{"dataset": "procedural textures in two colours, tilted and lit", "crop_scale_min": 1, "vocab_size": 52, "encoder_stem": "single", "decoder_width": 384, "decoder_inner_norm": false, "gradient_noise": 0.1, "max_steps": 5100, "epochs": 5.0, "final_lr_fraction": 0.1}
Rows from block 9 of the image encoder, named by matrix and row number. Each number is 128 + 32 x the weight over its row's rms, rounded and kept within 0 to 255. All counts start at 0. Numbers have three digits each. After the name is the row's rms in percent of the matrix's.
# mid10: scale 2 3x3 conv (encoder.blocks.9.mid.1.0.weight, 72x72x3x3), inputs 33-43, a 3x3 kernel for each
mid10.0 099:073106137132112154100135156177090086145162124165142129088158144177129107138148189111120118152124164142149139152129094140129119140111121108143171118098147142159107131016141140106144051140134078188076145122146139093114112095111098115150128129146185123115098074156092122146170173136136172140058112129
mid10.1 097:128201118160164127153182167069110112076101055122150114139169092154181162142104093091168129189123128145178117109141149107122171105156178170158147162152192163112130115171152048125108180150157125080129115074150098157114086167102165120127185144080148147095179099076181152131149162083077083055123136118
mid10.2 101:161108142105108145117131134131089109095089192143110159135155138169075133109129124152116167146116101143134117147131154128117151172176100136147138114144165126118170104152141111111112132181128118128148122120159076146172143179133106130137085146079125111108166097080147124048121151155116120114170051131
mid10.3 101:175152109143159141184155154127144190151076173172105112093174158143122127082131235087154126090103135098144155132132140097129180093089152116130138159173098097112143134157132119141187151143147100161091059132122117153164129120053091200139132089134094178141108153116210144105111091180163180138084127064
mid10.4 100:118135193154084140107149159111164100123125045139146112089150119145149121114149119124160164132077144108143202128122090119146114131095098140183154099070131109124131121098097142098103126110073116115138144159145149100152147111119181161092171112161108087120145105138147160139133152194135133126124109149
mid10.5 099:174119105135122126115181109065155082154109111089114115133143127162119130126183138167189204154131110099066104114143103086077094114152129179152144128106118083156153148123105047149155134082144134138110120090090120139077134116124082106151086152097139151133107154144159127122146152177109122118073102143
mid10.6 097:095155165149161178134123119113117145083110105174116133134096149168151164115131196113128169082160092069147128167134146121147157106096105156173141120159105124144157106145198147119131089179083135183109149084164177141091142114112168084099144144079174153115108081153137125061179182120144186129126098129
mid10.7 100:169098125088123155138150123085145111092208118116127120125140119173136130117135103110162105101090136153190138208206190083091101149131111148162150117090133163185106160097133106126158146111140116156114154157079133094129106148155143083096134167136146144086118095121072098061133124200120116111115126071
mid10.8 097:173213195077182182052123152104157135117129068143151137171132135149146155118137146125067148117124080131120156173137164113147034151164138160104237200105163155188127118124120104103095100115099064088127076149148130123120162143119147116112157105111131129113138139064063139174145118184124061103124087108
mid10.9 096:200113127130168131114176098135158177198105118129100170150097123060149149111118118111078139152125131180136138099098143155156094107126100090137172136113173157105140106078160105129117131130178071125073176144175126187141164059174129064146166091142143100086059072146093046156169181152145137108159144120
mid10.10 102:170157133123077156217117088096108062159096153093155117141164136115118091152134192116170086163111100141116085133157113103137054135098120090142114120157093079102134141123180109131094118135088129142134167136117135096118103149161082095129115200133139152193133106136199196127083121099172159145174120162
mid10.11 102:145169084136108076135080151157108120153131129107088138169139195131129097132164117148174111142098117116150169118157105142101129078113152140116159097119125078131046138137145146116128136104213166065159140149083159129153182110112115104181123183159210105162143072123143065126100157125151078069138100098
mid10.12 098:059132086092092149147115057127086145141138094097135151203129132092154115152080101116115118141149137120122120146088082181107151187147141130146137134135099166136124130149128158109070109132080146136143041169145146112122073115143071161101124137188184161145170148160109102109122130166097138086133085111
mid10.13 100:110106149112085109185098171119097051148155080075118080111155154100060079129130136112143145137099102087106132125148138116174122116114078182143160097138155129109136104139119125100091038162113127153130118146171130121213104070132117154080077114125144117163098083199135080146154181131142136104134132103
mid10.14 104:158116094130093073103120110133157112089068138070181139090168148149136107103124106084130055122071155130088081104109108122137105155161104177241129134139165122105123147193129131141164114149141164123141120109141118126154169099183122093196121154135152147124110115138120125159150117102137145109171107152
mid10.15 103:117097080106159103118106106139161133203173183120124094099140063140058171101095109136120188148109167125086176078147112104165106120149086130176165137225127171136137170144118101112166112132116209159226176096139122092108168154138125164130096081091143143162144123141051129139139121190181201129146135151
mid10.16 101:101118115139149216152183127125091171116122137172167108117074119129069104123097107095115127077158145167174117137153066115150155115104160069144084098085115188131145131073123136089132151101142151107138131097081123132121078138100103208136142162161164130098148128085116161150115090141176104175098101197
mid10.17 102:179151176126115091128124155122145126087171159146113126117099120177103152160146161083129148129090132139090132112106093149103128152076065141086180122182138089144137130087149123136105129143090125138163142146105126149084165101106163123062100131153129126124123074101088120151168189156199187115159129110
mid10.18 100:103075082154083099168131122083116103120074145117176141107125116109154136120113153084116115121157145110121155152166161145101080137167196119198089108080141074080148088098119121100149186128162065152092105182099122139159120143120096092107154137151170117164157135158127166122106175122122106144084214128
mid10.19 100:133126125142107046079139127037142077151193128115154142103160118149072123136130090130107139099076148135131089100115117121167100149046093107147175124102139160131174109143163068136159132153086085094165153125114130144158116173179133109190110178057123110132180126095040082163081128087148176175131113117
mid10.20 098:120093131104169163129155115112155133166096137127130135125135072131119106101114092118147161088151138129177115101158171140131192129115135105087179153131067101114169223159141117174126111098141103180106081090141066110097061201173131145131191159076114105136142117129085137084059171077121109141147102147
mid10.21 097:153165131140130121069108090106121145091086088097121161133074114171157132133129074136159114131161167124103069125128122161100065057132136087109114159142082115197157121167145127098112116170109131071118123166088121161104126110111092157165113085122165106147105113185148100155165116149125114082113168122
mid10.22 100:091106161065155092093111161184117144077134187185153120144182168156144128075098134154106144173145227166149149153165154076107152166126115117106095098124171095175129106145146124116076076088122087068150096171128106070112152108148140093145131075061134107129157131106160149141119186169034142121102133129
mid10.23 103:091147182156117097073158076113153117117117161106133141154138188167146109176103083156085099141102116135152114147112145136123059058093036150182144113161120069104104117156139098119131089094091112152141140187159183154112138173180131111029118079139122156156142160113088072141143169147157186067132159164
mid10.24 100:096140138151125160176073106130107184109129109123148121154182150102100157068095132162092169109108127197124123161127143121088100203156161095151171073152154170118118190095153162079131089081146088082164101161137127098102125127099111053118127177126189090170104159108198142119208131194164117153122121155
mid10.25 099:200147148122121114124142132141175149152171097143175142147118096138122127075148095154160159130149172087156128163174127122134124121104107055149128074115156116135123102152122129131094149118144106150170121117132145124097163105123114149171132126150123097091087131071105055092124150161101180157128145106
mid10.26 102:144131177100118114140139110178160151155150166163207104148140128105129105127084090144133106170096085093108134160138144078153158142169170135095098143079126082214149091147113099212159121159178114151136159111096115108096111096154103099135116080108142101114123088110114122081215055143126118138183121092
mid10.27 103:130112190113126134152171150130129105127118121139114169061083134114113073130146130093086118108072115089102148137154101087123135091219126156153117116136133122084131135128152091139129184136177201136136183163160173159090193131090114109127097157162126057090112103165151097127144081141084168126075127099
mid10.28 101:152122095156157176163123175126170170125096161156095140127127078091136071068148159108072098165135076077112152116141139122109154122210022123172113169165114139125154136083095143121171102148068214145080146161141155092142136129136171113130183153090161176130122156148114135155070124079138065136204130130
mid10.29 098:124071084148116117191073127111115169109211099143052092104120043130114089124104110137097119135149050112166119117114158099130098116105097094191148141150164105204071144142089156116150092123144108120108099136128101183150127098117097082107181107136112174108139093103123142103178143125133129134183147118
mid10.30 101:145129194122058174101115132108160108120128155114123130114121107141138095142104148183170079144092120115132191131101066200164145097122125135136123098132146122104172126114119166161090109131185134124106176161116087113176119099093142086196135092186090085090144177156135154158159089148143108163071095138
mid10.31 100:118095112139059156106056131143112110136124121119172136156112110143167154128148172156116165129111115149146119154153160097141126135131165020136057130158151090112127160193082133083122138090168182158110159163108121104125118111144099107100157147072136128072110128125087091142129130091146154122117109096
mid10.32 105:117122171146147105153101103189087104142112119097173215114139099105095112112092130115105114067152145125052085127134123165144122151120180155125161125166142163106149100110065138112091147154148135213099120077140157123097152140134093114165118193130098138099123092078162106123124141145100122150080060104
mid10.33 102:117131102135144119172102154144109120120136191081094116137154104204138086119111068158107081159093055174129092110113127102086092154177129101099145096159140171055122087121057134074099130156087079188072107107098115067091098153140137144114146119123124164124087131112186141171163127058121107152121090157
mid10.34 099:095109075118097121115121120138123153091167087104149172156109145141128055143105071120193121156159245144150164149128142122145112143087139140118090139069147105167105160178098083099147138145112134110086162138032116147100106092124149189141114145128093115067109068165172172058106112113186098112076088154
mid10.35 099:183163105133042122197145136116124134160083092150117159170112079127115136127180124151162072126130120122141067160125091116089118107138206185085148165072159119092152181131090135104152205170156077150125160158103129152143107127089171099125134093131104135145083126163098124065153170121145141104139113160
mid10.36 098:144157129148118091147082174106180110175128134102132061158168077151133172192080153157100137094152137179106092156106152159094072110095053129077125051203120148095120131070085129099087147130153164122095108106153165075126088105132146109142112129142092088110137152116165100129235115140081161138143040122
mid10.37 100:116021140131128139154114160141161159169112105098077108161061105102076116200104096111058104084133112114100087090137147168144075157146140143179169108146092102114158190122155135150151154060109159138184171084147173132131091167125115107107148084100138119120096145118113135168116140142086144151150113086
mid10.38 102:092094164121135090116115086135211145143155153151163170112042105086047134078092114151129191149106101165120146118106138133143144129116089122086134098158131186132133121092123099104167137144128145154096049082170125132119119118124109150158184102176112094192156112116179145169104226154139194097074139125
mid10.39 102:162165124111138176101149120123088031118102087159085070141130144149118144143157094114138155188121079184174138151164168103126135125078125112113172176089116119106150067143141103148173136150082135058133084078075060080165132143138163101065110113066100155078063070112148107155102120178162141118159155104
mid10.40 100:181136166175103131177113131115165126072123150128138098095151136184157075179133140110099149069187102066121125117144115131166121144139091171113101159099170141186127125115087117136108158090138124160157120136112084124159133135118081138168128094133161137141167114164193123096096126156099152088120117152
mid10.41 098:149142127152134105168111138137116131110122155087134147149098146155146160181105125142151133117240117185130092094096077155079030214140089117161116144069140105095123095138139113096100106125102069139179116089164172109137156122156087070204148108095049156104132159144132167122086174149127090138147068119
mid10.42 099:119142120214114133163124107070143171078161116118142136103032117168127136132175125140177124097113181122116144147124104132198104151163164111101174133165129124175153151164072153150133187134129152061137143149101132183075116150067099137139133148116115102101079103070126119165122161128126087090135152126
mid10.43 102:150147134140144125167119122088118124092142175097146093123097097152086099153103100150128113146063120040110122186135079152197116135141159127129119159111135126112129121133101175141124163147123119135115105139130167095156114141161078134139148127042051180123117136135133118141160113159116103150145112133
mid10.44 099:118071167142117156143159104146135119121150131146105145187027124126105157082143151209148123143135141197180144118114119169094097151128090118132167119121108142092101107103094164109067097140144152098134044089132132134178152093113096098087142123093099067122115048131136105165146150171092143164108138148
mid10.45 097:167147141086122131140164130104089162123119199138143160118129046145186109069164108163175124137183109045117115209138167132121145119144188146163083134198187144145105170123169150143127062129108162172095121184095096126134138102160139088091153135144092116114066116173124092161097137136103173147114179118
mid10.46 097:165193081121111107177148086103160139161101122169085158133112091128077113158148094184059185117110094096098145137130173095103117068149136156146145151095147135105127150157104128104155129134159118135116144143127090109153117111164204173152180200176096144127136079126164088139143133090165208187044154110
mid10.47 098:142154127135142180158161135131102158109178114114112120215114140165105138196159163160116185156106161067107149106100126171152141124086138148118122159053138166120152144125137200108146170131104154089092115131089103133147180148147131198191136114086153101068154174152139070134125139131122123167144116116
mid10.48 101:125069172104090069124127103109149198070199113133082079116128158113093147129161147109144156187137114205143115190087124163086061137085112138121155119125111123087063114062129061076151092144121111144166140063112168158149113138148190168110140146128089118129139109099147137173152178106109146133079046075
mid10.49 099:138083172157114155082064137110090141129115117142122072158152129162102197139175192129171141180089052097092140102142141097120116172161130136094130072118158119085083149114122102129154069105160114135173128084089094158135095101144116107143079086155115117110106162164102093149167148213141124133184128048
mid10.50 102:118176077116118111136177123122150117137110062178171180129079138117119093172084115105152108097135107146137153147105120124196113194147049116129222122121125150145067118120172165121186125073113128080086115057149117145159143083159180107079127138129197165128089116128100131168154115124112119131107138112
mid10.51 099:081126055080136063161138097183161129170145128123217116152138128060158117097062161085103195141087098127181080158139139066103135187152140157176102105095157162144088130165143189105182154037158128133117084149167066127159164119161135101125168124099104149132142119192156101130135128170169180148069117110
mid10.52 096:156188193171173168157168196083123146077089098167096134136103175112169146111056148116088205128163147098175178100138183166129176159134144099057145094174146117131158099124143127145148127164142132053091077102150142095124085199109104129126112117115120128112112130126149149120168095161144144090100124150
mid10.53 100:146128119149149138096139130131116089109101100067077122075183091172115162107115118146110125085063109135138166142158132118191129087076112145093158112109096137121136160164141117155124162107098085159109085101148091108142108098078154102153082094177139138135196121181099139102131143160176141194115140168
mid10.54 102:115153184185098144163108170164080084139141115105087104125141154093129142136142108164111138100123117148178149130163111147065085138089134161148182129111161129153105096135096164105157097131149110138142128137090091112167114067127096128112136178119157112121121136138148095169133150147134159139100146079
mid10.55 100:071127190085107113132153116184127130080103123135139130102117157098101155101096140138099091183083218146154157134128146145127114154078077166164124100142130136115033140080111147133170146108159112155187111097180125153138148143082120100089145087102114135175131151117111100132171122115158202122103123139
mid10.56 099:099138172113064132147121148141144140168119107135113096120097089143096142153131110177151161150140156107115111173183108122171107151124080152093151113104166137160151170120080094098140110146125150121125149092098099123118153172114135131171142163108145122129072096126111171115158139173148163128085079076
mid10.57 100:143132109090124160209165130122148095125193127084174103073077121125128100124091102134093060110159140146120075115122097111169230139125129145179144091151081125069088165118137130127131133092078130135126146117172210123140099141140113109075136086053091120154115167124087131116170149140145147158142135136
mid10.58 100:135194143106109125118147163126085095083133102115141122144137138112158138095127133132127166080119102151142130118180100146133130123152164081131152188122129081077113148119149161115084122132139113078136114141125136137151136138114111116124111114150180106111193107143093129135083150101114123104087101154
mid10.59 101:106142107189115089175128128142114122071137125164096116138159148153164141151148100197139137109155143146161182104136149131086049184091125096135099142129086106069105130164118094113143113124115076111122126110088082113148117206163123137110134096098102105190101146135178159101119172155107175135140123148
mid10.60 104:127133158090121127144154132134106125128107123150110106114140090216132116165131097106102136105072152133169124091180129137097141137134127141128145091141118181043132124118100074170152129143156171106114158068170153121162177156161147153058181106078163154155146145136132137083113120158134179131126153130
mid10.61 100:170191137181128161155148081110139180114133146081153163152212144107190117124121142139128115042128143080133070101101118106164098135134135070140088104117135104117136167115097130167120184149122124132078123098073113090091164099098070144107089100110079094151093122112112119049117132121161111202129158125
mid10.62 101:119126131119154093133133128132177193104112128123128166106127140137121085176146166175116152159161171153167188145165136047124084190167113079076120135086132118143070180121059153106047108115123171182100142169111167153165098126176089129156139099091203072108111140108139144151149180140116121117085107157
mid10.63 099:110129205112127087153116136128235097139172123115104118120086104156147143188094074129122124176105102165175121122145142157135118124150080126168151145110119145142089138151152100086158082105181109166129097125158102067119155110125168142070142122097154135150150107106047109160162205157115149103159136147
mid10.64 103:085135141135126183026115131153173127114092119177154148113154116160089174107164131097120103110125142124141166097121140097152137128136140130133098188088143125195138116173135105152148090137122097108128081129182115141103095130152135146153130132154076126114117126055114106120120141141149179141127152088
mid10.65 099:170146097184136123141146106118055015107133128074120146122110115126155114157154122183132120141081153108151156160103084141118120091165156145187130129052098112111135148115111154128062138163075153135151091198102186131155137101119106124059096144179083127145123146158156168125141119069152074140091125106
mid10.66 099:198088181080082148122069115092104061120183082080114100151174205112104064133131139135093148131142140225130134144150160140117103138063040151106162079156101109133069099103133100128158141177106198145147184124186160160167099137112107110154180176134121112086114128154112171114114100135203106180150194064
mid10.67 101:160088136172083059126121107075139090085143091143106099174145084173118085118109119090192166112109136081152125123110173171122108094115098171152199101109048109100114152119141083113100154066134105158144139093164140099143116076138160076141105103143223155132192099084130139090121119115115106174163135177
mid10.68 098:170058097121094140114118155120126143073138161159160174215162104137173130133097124189168136156103152178136143131082154125144140118062128156135118136088123152115093088126102074123092122117117089106116109105093131072143163152128137112139150135153137125132107086104092122140143146066130054129093131127
mid10.69 097:113179165156134149096110111103088082104166079152101073109175194117112164080142154086173074145116136106126108115144143098089131074113132119077134118116132095135138144134099119127132172171135124130098110127118124054158079131127146159153113123102207090133088154054169180109131088123124182141136158137
mid10.70 099:124132145185144105122174149108156094125119148064132182173105140111095174152129165102186149132147132146128134139109093132071161123082113119152122068199133138134171124168088090098124059148121176116089074114133117172129107119133110121094161104150090117080115130103143181085078130187082151077153148157
mid10.71 100:123111091132123144045143113131084169102107117121057127147103091166097111146085160128070160091124097105118103124102148103114104124145064157148220090168144083113087087144066144119139156167136086144107145123072178193125116166135143154110149156124250210181136182159139143141123098135124117115102108150